config.yaml
input: "log_mel"
win_length: 400
label_smoothing: 0.1
muon_scale: "match_rms_adamw"
warmup_steps: 420
Rows from block 2 of a small sound classifier, named by matrix and row number. Each number is 128 + 32 x the weight over its row's rms, rounded and kept within 0 to 255. All counts start at 0. Numbers have three digits each.
After each channel's rows are labels from the 100 clips, of 14976, where the channel reaches its highest value: "top examples" is what is common among them. Only what is clearly more common there than usual is listed. The data: babble in 24 made-up languages, each with its own sounds, syllables and stress or tones, from a formant synthesiser.
# c30: last pointwise conv (model.blocks.2.c3.0.weight, 384x384x1), inputs 288-383

c30.43:145141101106123149165124132138107155164148138156180119104156129131115140152100156115141157153090156157117140142121151086104131228081086107125103095136138104092109121099117110100117093125123114137140115074128088139152136095121152116131109154110122111154130123095116139138111158139124108082
top examples: /ɛ/; prosody: stress on first syllables; /ɔ̃/; /d/

c30.51:156153074098140113117103054105111121150131148106152058116124144128101127140114131100114108133130101104125083124108107157141097159183144103145083174112153078067152061149119113058130146106091117099134039120102139127113123130139169142146142160127125147158137129096115111138114143139118085118
top examples: /ø/; /ɝ/

c30.212:204157196121136089184066141148108137139160133106102198151113146164178170096155081179124146133122096141166090113059103076135093122181132109108119208120158081167114124129148138077129116117087150144173118127083196123134128113126112223102088145124113130171152114117139118102141143096129142125
top examples: prosody: tones; voice: high voice

c30.204:132130138147102080135085142102130161118104057140116208129139083157058143155110117135090109138088140190124123115070110134123153096121071160143099077113148144119131036181157053147147073142122151076128121134121102129172123074121139109115097143087126108132100084140097114127090147192104087120
top examples: /ç/; /o/

c30.331:163122143126128151114080143145124149174181147125068115159169145145145141127126076164149146143118130127108073130111061165176119144093089183119145158146124128125154141123080191099107160118164140131192109212166167143055113088110070096120109086137132138128130139100210146148140136126165154113
top examples: /o/

c30.307:179114155157079142130177112189161096175085095128109108095197122118092102085090103163089144133101122185136157146113135177121152118100146147101105158080141137106142101047150111149145121157138120115134141150129072134108091068080175093175101109203088082110089125112099123093103081127108109134
top examples: voice: low voice; /u/; /s/; /ɔ/

c30.94:120131110120134115145138106089111159214115183121152154147098135139087116120117085138150120070133117138210087148161108136169098115116193127087102148109113129170131090068126090147116125149123141116134139144209128135121125168127106166124107142126096095127123174153122164079146128144107155175
top examples: /ɔ̃/; /ǃ/; /x/; /ɛ/

c30.162:122140162157135171107168165179155159131064135124104146174093130195137166164103144116162130108146143094125107122142128115091119153112108115159131104087122114137079197156076116179119164115110125126182157144082156095081120170109186174102096123123085071149122142141109129153160136088137140124
top examples: prosody: stress on first syllables; /z/; /ts/; /ŋ/

c30.302:194093139121120089097160135061119127083152151036164134139092131203127144153163127119144150141163129128100126126121064124115122072136163122142070151128039134129153118148096209090061141189097133117117102115173119069160165119164145132144083116102111113087130129136132099087138118140147093101
top examples: /aʊ/; white noise; /aɪ/

c30.340:121151202174117149133103038146134106119167121058134091134084125164088125103020114113167109150087172143126129058157084129119170118114118174172116107061141113134118138150164129127058208095108075096124080131099090099105108112106114132126110141123089139095130123133143121080146145128162071146
top examples: voice: low voice

c30.166:171118215149126161155105102139092169155116114095130096123145111089144117163154117147097134111142155115138142109155062111103124078147161093163150111126145145083125160084143057108144155169137133105057129077098151055160108127160215050121124121176100146126129141152167097150155133125117096115
top examples: white noise

c30.272:121134062154130157136103111159118142092170132110086122149121139140130163148170091113092175116049171106125134120138172091099116184106135135150099097166064138119164129139101176134119137094101147169094072090128075143132101131101145107128130135110114150127131123123139121109170111113154078093
top examples: /ɛ/; voice: deep voice; /ɔ̃/

c30.271:113194131160164095106105116160118132118147136098122148080098175101095150098145110140160144209148137089178159192099103099039159133093093144093081088100162171135134133115097136153169091184108115133159195132235138127144121183100147150075120103140118168087122138148159112135078152133115067142
top examples: /k/; prosody: stress on last syllables; /k˭/; /h/

c30.250:077094143109139103148147078139065110175121120161072083117100167099202103088162149099123154099135095144111116156116132148132169175163173088119051123091075157074080121081078134122144127162106072130122102176121058098092138202071110123172066127221096150122133127161143187128136154118114131089
top examples: /x/; /u/; /oʊ/

c30.85:141164113155135058127117116180133107145199154146101151155129149098133106151185111152158225125147144121137090161155127124075115123189149084173126168063124111137155133095140102141127124100140104104134185125122105198104131168084165103167131185066085210100142109146171147030130125115129080151
top examples: /ɑ/; /x/; /u/

c30.196:123171136046117203118102167113158124131164097168135072094094137095114155087135164149131113092101114106134141133131130116064128103107144172211137143128151159115143146117124120143098143123075168099133143076114150087091190160131158142124114135123125129103193158176134133102097152109162181107
top examples: /ts/; /s/; pink noise

c30.171:148160159088201088095137063122094150128073086106122135148145165107122090136118104102121108125076118120146141100131172184068080135165162147114131122117110174098124150108168133159106105101122160128074113153107129134096134093132137128132161114150145119110104155134184127135097114128121099126
top examples: prosody: no stress; /a/; /ɝ/; white noise

c30.23:147150093161155142123178121112102166153145144141144131131131103153101133154118104082136160116187100086140127170164102097119155166126105098168114124116103096167111110160150138085110126110104104133154149169048133096132110133094124128087166152100162066101155081129077036110109144121093060115
top examples: /k/; prosody: stress on last syllables; /k˭/

c30.173:078144222098133096109127106146106064181164168156144161140112091100167145108124168116198109126227133115125148094161134071093084098080108125133081100112108169127079119074101171153088114171085131166134136148101115063128080138104079096152143149115116104107098131072122077159104128148180133126
top examples: /ə/; /p˭/; /o/

c30.269:151110130155170097129119071108097147084119147121155115069117157136092094142154170193123114139097194108146130085117105114113123198168187108135141112132145164105152069142139173112108101138198159137132107169145118080076183135125170133094072116096137139121100162149108192168100126146125115172
top examples: voice: deep voice; /o/; prosody: stress on first syllables; white noise

c30.66:109107083103089125154153134121129138107099148200128158187103135153116070122094086197113178146128131166122122115133092186134106132100148140123160198086108168112168121124111119100140134122095112099101076147138170150118114095108130160127057174107124100162062184116112161095136187069070108176
top examples: /ç/

c30.180:137153095144133088111140111114107147206180142088162083150182169151069128138141147131102118060139128081109100080062105133090086094098178155132132186139147102191133139137109093068119190133143107132090094153083092113086125101156073131138123086104124155145112092100139106115111111114143147141
top examples: /ɔɪ/; /y/; /ç/; /i/

c30.226:170099155118112165120194070151086157177147165150127060121116110050170141110118100145174083129178087094109093115136157144147121158180155154069110125107192137111140128093091162107171170090087142160125202091134136126110096106147130132156110142139109139071116121133112083095143110105120161113
top examples: prosody: stress on first syllables; /oʊ/; /u/; /ɔ/

c30.381:151077078202089146108119108107096145112122121121189152131161114058154132102158126145193130153142164082148121171078156138111172137074088129152135144113162091121140117105108103136082159135173151135088085141171078153192094148175101115143126138170135182107093161068125049195150139132066098102
top examples: /a/

c30.159:085157116155161069123108154088134181121080125172119155074160094108143124131204112143088133149174124109106150143098084152130149147127123112127164117157100105158140137088078141093059120127044127150104124177096147097086161154109154068101109118147077090190089118132106165156152070100137106130
top examples: /t/

c30.200:096150121185108154128102135132123160083132142113095118157144080102161162174160127108157152044114129121159152095122183164103059111110147079128128159097114093103091106090129089135124129124114186111082099111094115122108141137160140126141158128094089108119098080103142103129112100162121119195
top examples: /y/

c30.19:102141157137134156145156147112149092150140115123146131138086104134162156117146095116120127160091088091132151139130092178120123097145133114121100118120136156113150155075167156120142167126109140164127149189131094177112149114119118115102147086102144126145177102075139138135192072112121191139
top examples: /aʊ/

c30.136:086116185090129131125141133171054082097235169186136108061133133114161124150217100118155092072130118116162130110090169106137108161116104101153108132125142107077131141159115143108144083144169122109109149111129167069122142154148137100145097114187095161159129162160138146107129149123099110120
top examples: /tʃ/; voice: child-like voice; pink noise

c30.84:137143129155085101125143104182092117091116080133135134085096076130137146135165117162135137130095105136173154148118085116162207117107089126119181145095090131088093102096095098134116060120126129142117142171116167120158109160184134108144087119115113131085105092136156096089105142128136163192
top examples: voice: deep voice; /tʃ/; /ø/

c30.177:108107194133151154148108136160151112155136150132121069172106073163106083133139133152125114141154111128109182128152096113115101145086135161104091121119157163113118129128134168140117072170148117186143177110134148110115140144134124125149153109119095158098161114118088132169090090077063170117
top examples: /ǃ/; /q/

c30.5:111171157115131124189085122207122107079095194105142151158093162149176059130116118122103157084144083131142128119095134150069108129230124144160095117130136155142140135115158105124192120186133108131120089126114184123084130095130141218118087140084101154101146147089076126130130109149154125130
top examples: voice: high voice; prosody: tones

c30.317:127060145092105150111136125131142158134116128097152151087089148169088063168114133110131145103162138135187109125117145135160135107148080098143212175142112093127090100090132117093106098066096080138010159141131139119155130150109106162129115149127105097119125097144128110133143148152117140155
top examples: /oʊ/; /y/; /ɔɪ/; /u/

c30.335:131170177129136129072148110117118098091094167093145101129129120141100111127152130123073130144167129150081141092119161155101174073130137134120113087109107157056135126085143150133188136123142170156083126101182108111085145135137172126114066158159082122087113132118097134079161146139094099156
top examples: /y/; voice: deep voice; /ç/; /ɔɪ/

c30.374:107116153139113095138165130123170131155171133176124141091093134147177066118168141192191137153112129066163109128120108113099168122156162134075117113072107163060147165137149082102196120167137097126115114174140086130145165129086111115155134178230083152114201136134132149116111173110110132126
top examples: /ɔ̃/; prosody: stress on last syllables; /g/

c30.22:103119137107127152107187150057122152112167097164122131138150117191121080102170133123143088085123143176153110127129172155127177133113028153129074140159076162205120137162153120126093157123110093157138107159128161099115198159080103109070084149150147104165125175106179190172104137160121129126
top examples: /a/; /ɛ̃/; /dʒ/

c30.282:094158145108090176098150136122093153142161139153088155128080056139078150116139215114159106169131118033108095142102136137117182107117090117126122185095185149152126090083134097161192160089121104133107173129128131106066160089119142116119111112180095099191088145104182114083147087157092118109
top examples: voice: child-like voice

c30.35:061149141191161106121091119115089152103128081170127182104119125169128122141091126140124174157191157095129162192116128095110058212130077100107178113137125088108091117101107160144126114086168123118126112126147115129172150140099114182111125118110088145136154133140118167118076090128093078142
top examples: /ə/; /aʊ/; /oʊ/; /a/

c30.268:100082133166131107120157135108139112134072100091144127131076067142115153119124160178127148111122104172124122055115147123140156125166107090102207124166107131086108069087123192147255117088089086129114127114079127089102121149143082064155117112113115117134145143055144126072133090134108155131
top examples: /ø/

c30.252:152113121060182093170157148176154184134108155155133166150128133158178095170105075130143146133209140118144141169134087117133128089130153129145095137111117134138195110062173129090123193075109165144196184110066147098171096120137133186113150153133117168158173101130111107148112130124134140151
top examples: voice: high voice; prosody: tones

c30.75:177130181125129111128143141076084112147126073086095095170106144159108071120131118077069115134113153116119130160111131145110151181116128153071116136142172211081109159100075164144083130152155131130132132158143115085216148128121102079092131121148158210135163117198147188170124110140116107140
top examples: /z/

c30.98:104170180142151169129115171117098164132117128098180108143120142147087113199129142104126111110124068102137173104123090152161098114135113103159193135134168156137109159138084189119122110137171115116095102079125154133133108200135116160129075150133128051135200108083068146160187089102111147105
top examples: /a/; prosody: no stress; voice: child-like voice; /ɪ/

c30.263:203125111076143117095158124106162143081165100114103141084116063122161153146125129148068140138132137127127093160122142069136146135081099078106141090113130114109076139098118131139137141130128123134110124168120154144081128173133104109136104093076125120109151134170133135070136096125141112103
top examples: voice: deep voice; /ɛ/; white noise

c30.37:106109124137151104199118104043131144136124087175132093118092106120119113124109113154121141127108159163105114076108129143132126104139157108069135123177068113146117145116068116165127103103134096145118115126093166136168110180103078188121077097145060171103153135127143146135142121119130142113
top examples: /ʒ/; rumble

c30.256:194087117094149056095135114079111134113133111197100099172196112174098100119116131196168108121139124181136094091119139156066181134117175133078123181134163195135148140083110171088144115121118129090147175138113137137119091154069101145118165098186171095165131140121127103125095082096124160075
top examples: /ə/; /p˭/; /u/; /ø/

c30.219:160170080094116178137172162033102183127108095173091124133153109170148077145131085116146152114059159151115128142198144104144173116127089140115126125158170138113112160108138119119100144155162148188140112137139129095168126125127090136164129121146145123137140100089179137096138131110103172106
top examples: /ɔɪ/; voice: child-like voice; prosody: no stress; /y/

c30.15:157124180113143124146144134124142190102088118090094128173094108139099137128128205100107140131109189082114184095110138173131144118148099130138130153100160144176122107136164143151090132070085132095116155131147142177127114137135141158102054180109102147158145169131163140086127153123120160129
top examples: /x/

c30.380:128148105144122139139179133139119106138163227065124181100202208111126077149163112168129122130189101178131135133152111161082090119143147048196163131135154127199153090185127118126130123200132147132135092165143118068121142134120129114198118063097121121127124169083131100125179114110134175159
top examples: /ɑ/

c30.178:076113140108124135121161092120130090144102127126136060128113135112175090178167109107104091129161091110152154112121122124105105102135136081080099147127106130131107123065063137075114090120136090120123115132144122109096157113131144119103129134144063128138109126137088179152103142133073083118
top examples: /aʊ/; prosody: stress on first syllables; /h/

c30.135:154104156136143151130112081112100120084142123119112118134116154105135129088131125060152152108116157120165144140104130110110111108121144082132079164102149091048162107145119167100125069137081098166149142171112123177121103127154161094132146129106125162084129126109172215117089124102137122110
top examples: /o/; white noise

c30.221:152116050101149179095171168147069130137155209075135113111164096174147135164180160153119101142175143110135096162111121123157105061110116121185132138147088089129119141159108190142094120157164122192127171099103116166088134123148136099177114146126094172121174140088123142117127123128091130102
top examples: /ɔɪ/; /ç/; /y/

c30.353:082097139116170172181111110200111134172110139135105161155126112108203115126103167113129131152142135144155106077126070123098108149120113132103064099091141147142126108098166101032092188157120110172146102070128125164136042137107103206150084126113123145159141133151123117087127152171098122119
top examples: voice: high voice; prosody: tones

c30.223:163140153153113091146187106133075137147131101148113132153119124119161118182107090103094084132120118113157118173133124101095135119102128105042079154147124090119149182113145107083093116175142114179170128163135126160117128116124134126120117104126128139106124097094125099128085092117086143139
top examples: /oʊ/; /u/; white noise

c30.91:144110097131205118079123168129124103106144147159075091145077129112137129113145118145184129191110134094125132086172185072164174163114107175135124102132139102184158101079030094072142131137121120124116117135116104134115143116143165115122204112141170127167089078083119129081098110081133088128
top examples: /m/

c30.289:181122181138061137107169163167114074112128107114102116168095106168144124106111157151079172150157105109116083075154158129136115093166095152171135079107118128130127121150171162112104106133155119137105136167133170155176127132068130116123171095064120182124164151140125172121132129105111115074
top examples: /o/

c30.227:114140128119167120142107125129159115120153146128121188133149135133114184132150152110085093084116101129191150167140126115172135149121105089160111116130098130122169103122138143139179112085154104085158174181099135126105151148118103148108089166088135174118142119140174127154137135143156134122
top examples: voice: deep voice; /o/; /ɔ̃/; /ø/

c30.160:106156131138090146132112054099167092089133122104162170139139057140122096132160085050129206073069157159120139084157135142112118160128120137118146124128158163101052144094120108178123107150092129132126089061087119111175133096162072126116090119130060160120106065094154174164140110087152142099
top examples: voice: low voice

c30.208:117134144117101142074159168102116126102176128125176066107124120057177101186142075104109118124160129154129182119117157099113061107138151130157110108144120100121158084152112079124114115117115127114037147145119139081108042112132154137143121098129097107164159112127105128145101115081060103061
top examples: /ɑ/; prosody: no stress; white noise; /ð/

c30.241:104145148112114153216133113040120170096113064174141110153121166133134095149168146172114153133110145161121112082153100119095075065165097067104118096119171127123131111152156103117097148159118140121068103122091133158137127136140099142126098142116143145119140134120110121071149119127120138135
top examples: voice: deep voice; /ɔɪ/; /y/; /i/

c30.46:090118126105102212160144078108131131094115085107163100134137102091204175097170152147162085148113141120070158195108115148124087128101153061141137152121106168096137111091150055160087131113100100167146108126100160062115153121101093136058147175142100079116102120141149110152136074097166200175
top examples: /z/; rumble

c30.141:097157120093196103131150147124098084152148166194147137132122111116138098097092119139130132136126111121110104129106108150049113061145072127097136149178139132177116141144133126099074103126157140163105135176098090101088059150144094086123083076106085124114140144139118151094148219089167098122
top examples: /ɔ̃/; voice: deep voice; /o/

c30.330:145105154060065133101180129172064150086111108126076149126149191114141135135118116099084148132120117094084080133128174110152104145126143138167169098170118106103170169158126185114101100107106141156098119178108135159184128126129165139116108132101110117089150158116120137130107184102123127140
top examples: /ɹ/; /aɪ/; /a/

c30.118:126123129118121110113181132144152135160149126135144153078062078096109146142135139132125058157134128108102116143111127099130074093133079092108089136155104086109128123140116086135142127105157110117159135142101113084157115130160183092140137100134104119095121155165111151138128165118138088099
top examples: /ə/; /j/; /i/

c30.192:116114144104120140143134165115083139152143200177110126110108181113114153145082100150101152171118149129114112086084100165126122155123208164158084153100121127130102076116058161135095154089089137169163144175164155151142168065129164146129151159099097130107160092156105126102120074119182121107
top examples: /ç/; voice: deep voice; /ɔɪ/

c30.80:093110164132130079139129114089148161134124145131135172112126183129127088099151146169062144150076152138163146147097124092180147093139175135134148177207125152143170097149098135127104110176184150142137067125117144121100143164088172129161138230156122105147137164101118161112106161133097102182
top examples: /tʃ/; /ɪ/

c30.201:138102116165110177088133092127095246087139143131102169142108108114051129092104160129097095125114161152066104112120125100089119128071142144181120135112147103101100177126125148169081091123118090127141127123111165068122186159118140092038140153110117151164166141116179169159176067105200067133
top examples: /aɪ/; /ɔɪ/; /e/; /l/

c30.127:108146105111156138128062173163114162141112134118154157108140119156156161122099146097109154127134091151121177131139127169108104106180119110213113112120146153109094098114143151122115170138166094195130106106191180098054087139070148216151129132104112102123125131123119120105100134099133118091
top examples: prosody: tones; voice: high voice

c30.297:136137147129165153086078066114073134096171116151147120110097075085081101141051117084080107100085086103129107121132117101136131162086115085108148081146095107139162211103131124171094103080159093109147140145135148133152192126167133132132132122109122142097169165090111110132146126111093134132
top examples: voice: child-like voice

c30.284:118116144111166107148204160167062126170104077114135148165121039140118075132143134175120149127141072088030127138158154103136129113123141119125132135091101156137143086094093199134107120137117139162167106178101122097161142074114181170114164154160157119127131078117182033162156201104090181171
top examples: /ç/; /o/

c30.211:185136096138141096107148147071097164124122080130143128115101118089125140129147093100123104088123122097149084130090134111160141106108092157167242045090114151155133162167146122160129137090133170107134169119126159113152124125130131131163089121189077106123114157089117087095164129144086167081
top examples: prosody: stress on first syllables; /ɛ/

c30.336:075104146105123142154125088138124080145200173154114128119146142132095098116160137174089092180095132173134110150072133112119157117125095115147056062055161092099132166147086141176144089126119127148153130084132167150143125096054135116117080167173139122096134131162165149150086070089101138125
top examples: reverberation; /ç/

c30.121:097106087120144139106103070136157146074140208089116093143080097115204106128136170152097125111126159070080115087071173109060150165117144106122082124101102087060077131000051119108130138162142087069143140140184097171149140189133135156173108144194100126123134148128029178110132159072061118122
top examples: /k/; prosody: stress on last syllables

c30.360:103129113088188142104128138122103150172139108119161146109144119123140159112091130183157106093087113049139123136109150139083092055179161180104146106079051104052087138078142117112123164094131151111153143141149182119152194179083122119145107124128112129147128104154168129128125197109191114135
top examples: /z/

c30.167:148137124183123125099173120078069158117109095101118106149113116114120156110104148157195094115109144074118124135142172126188131120117145177133145117148134161113153118123158141129095093084102146148050117160105090138117151123168088122105072152132090124152126099103138150074103120128101157117
top examples: /ǃ/; reverberation; /ʎ/

c30.7:126192078139121075191152114174116149061142136089111095148165130191070088180112138074147168109114113109099115083160181121123164064118164103107150134140098110125093151132083133109148083149112119178070132159156145111119224151146058095093072123096129095130089147095099142145128146142133103081
top examples: /aʊ/; /h/

c30.265:132118135107157141170091122066107133124132156124165137191151087099107116072099113147176141131124119093172088148078149143097135121122161100124149104142099091129106123124098120085135127105150157172191179165124144083152137122148141107139085108079119078150144162126070174097143085159107143101
top examples: prosody: stress on first syllables; /ɣ/; /ɔ/

c30.274:091101141134096143146109158186147115146090140144098117086107129136075144113095139092101131151117069128142177158134103126172117161177132138115157123119154135102121104127109115186148121105120138137145154153106082138077118156115069139143105044104169159097177080120153118167195124111114114150
top examples: /o/; white noise

c30.334:143185116186104109086073093097118104091111195100122137085140172108137146152131120104081131114079118102125100083171118232079096166150162070132144128147108136121092074160134104176114076142132092095140174116165119086132089168120186121139169117130178119146089141108142171133069124113085134124
top examples: /ts/; /aʊ/; /y/

c30.111:112136093153155053164139076087053124125149133100095129084120193109137143138118141148081177103124130106118117183107087141118137142167133148126153122106144085120061141108129058123074138150126081172161161073127122189125085136128113142131145115168122133104129119080122122137212112184134134111
top examples: prosody: no stress; /ɪ/; /ð/; /ɑ/

c30.182:115076089186139135106081117119137111134059084125133089114128134092119156117143185075098116079081128113041060135117133060111094114120156130134116175077133137118148118148178124131129098137127168121148116124120119182157128092198077139151120079065148114147202132177123165116194135111122084118
top examples: /ɔɪ/; /y/; voice: deep voice; /ç/

c30.28:136145121122107187148095180204122165149100157111136094147087150113141142158100142141147162113128226187140099092166082142133111064205088110105116094158130140164107156113133126116117187136140119073111173117151152159150079110111248077078119133149111135146141088142165097139153133111173092179
top examples: /k/

c30.155:134133174130156092114120117155116120115158133233097152046021120143160162163082119120114146117153089070109092110069097129120113101197120059119154094114127174115101124116081085113112117116166075122121149149135152112097107114140103255106132153113120148108163154100150086105075138114159144104
top examples: prosody: tones; voice: high voice

c30.64:155189073164141151125162118150169137146115082151139146150153101168095138126136153100097118189154118053136135161190115154163089150083155127117156117181131119131145176114079102126129130178080147177144195118160120126131153133128090109175110163152112129162133169113105143141127176130153147109
top examples: /ç/

c30.170:161123146132111079166137162146135148069117132136125153104149128142122116129058174101109122142139144127132148094142094101104139095111076103146126115136127083130164121109092143072101121091117099156168088137133139129163087085116072169176106090145125155073090144106138159133107100142075192123
top examples: voice: high voice; prosody: tones

c30.253:076147133155106168113154064000121124164073099151115076149093022138117076130148130167190059130110163211102132109123103126124105091150154111117121101073116132136127108131100149142154148119119093124106141126114117156115097125126082200175105124137150119149141142140162126108122129130060145127
top examples: /ə/; voice: low voice; /g/

c30.356:104124062154119101133145103159158088187194113175107134079105098156134113114171185169180143127097118215152095126159139098139058147070102113132149154126111123155098114110098133127122144097091085104169111124133151129113165110098101135113104198171133180138120102117130136157057157137109131163
top examples: /z/

c30.266:108139115158080140100101095173125138128181093187148099124119130112136172111107141146172143069182156128140137134062105066133085066156139091128157162127102081156169114091129101142135131180133124091142147136068137144130181114142086082108151087074092137101102180138154145072130104099153086119
top examples: /æ/

c30.351:149140150168152098116161124153120141109114185106219165112113133135100136163161124133101126105104125150053090124109084121091094145151157133129131153165079090125126124101136093155129097114134089107161046157126156125147055140043052099088112106115072092116135087067167104157178093172123127130
top examples: /oʊ/; /u/

c30.332:083064090117150168173115158150230163160094158097111132162133079149144241058155178135097161112130095162162154188131128127134144128156101188137130088184127176121124155070122181112191157098149145125126127089110155131197194129123146158224140132121153132109150166169188092160143104161171162142
top examples: /æ/; prosody: stress on last syllables

c30.56:090209169092137104145130154102105111093161148085106081087155161109125124166168104091139097118120136129131165089080114058152160136149122092061082062136141190186130140087118138126171102114120111115081120130107099133114146114213177094126150050159114144129106145104191145016129146109192115081
top examples: /y/; prosody: stress on last syllables; /k˭/; /ɨ/

c30.99:152158105119121174064090151148131140147125161079107184152143126124151154146134122126161118189148082083139125124144134082140118135107143138178120055123128099102096121100112148135160077118127114119122119140136070118187092144140110171111123207185120183127118164165147082149142167172196158085
top examples: /ɔɪ/; voice: low voice; /y/; /ç/

c30.322:068105102058083106126133131097132126085134088078132159131118165119082144158060119172182132100145106200153111151099112154129183178128137104093098137129136148061106117196184116119093218148099232158109099122046140164097066133118118149144175075128155135131137096219103132102166096121138155110
top examples: /tʃ/; voice: deep voice; /o/

c30.106:123160115203100159135141106102089098112116153173156059201161088147159168143143093141151117137122163156061108175124083111086095123155074085164118161135163111158136178105134133155107190130126087122140137136124088115148220124155117130114125093147119134095177109113129084131151135174153131125
top examples: /aʊ/; voice: low voice; /aɪ/; white noise

c30.82:174060153103110173124141138052092149177115162132122155116167144131138092088169145129191141200094099127109080141166115154124109103150146153178087130103080134159112099098114207113159135164132099131164078123150080113180127156135101076125117115168090128091150128119119159137084161112108131075
top examples: /z/; /o/

c30.151:142113141107080138151154163178146080159199169127157139169078095182139134137143145128100099131120095135119141197113054067110087122175151122124125140121156151092148168083085137143096167096109156073082165189129122096137125139098110129126150087144147053076126130128200243142123136115107109113
top examples: voice: deep voice; /ʊ/

c30.13:042151114148092109094078134139105167135173152145181105141127125162177120143146149125109136103097147050075157118123093111111135241134140102127147139126154171117115132119094125100149091099126136092131174145129132107076147145152127150141190149100100191071129089145089117117124140140095101149
top examples: /ǃ/; /ʎ/

c30.255:209128117108117123148158116090128094162169065114120129097114185145103125110203167091136063075133086177113067067151099124096097129114148145108159140145094103080150155119144167135086077108142122155170100127110101145094139096139118120114171181124128130139070131214148080158152110130103108160
top examples: /aʊ/; voice: child-like voice; prosody: stress on first syllables; reverberation

c30.324:167095169045130130122130157129055163167142134118147148106125095139155187096098126146117116119083138078103129128135120101150059149158113110160151091097119192123158140125121131081122146105183155186135138106085082086159102134092159110175116138049132171116070182079090072146146113172096112177
top examples: /ə/

c30.206:166116125105126141141138132136105115160131118169091117130117157110153082107168168131131098159173159167131097121125122168135117153135149108106162151095141105219155146146109131126065090139161074184147082161126110115136137145108134089090099183123132131132114144113121084148129137099116132148
top examples: reverberation; /z/; /s/

c30.372:154155100119159120124083125143142166102127119106113120125090153098066105140125115135225147146166113086134092130167185096000126117120104170124125127087160096102141091094124139106159116117141098074092108148108182158126172150067125132140157198105120104104130114134146161113065123132108068172
top examples: /z/; /æ/; /ɛ̃/

c30.216:199183127179101132095129132102135153088138181109102079108125096147116121192101170106078106117115141154108139191097080093099103133106098143117122162153102132107132152104045117155142158102169155117128185176115134153138105186123156104129112127114090134148100129153184146170129096090071144124
top examples: voice: deep voice; /i/; white noise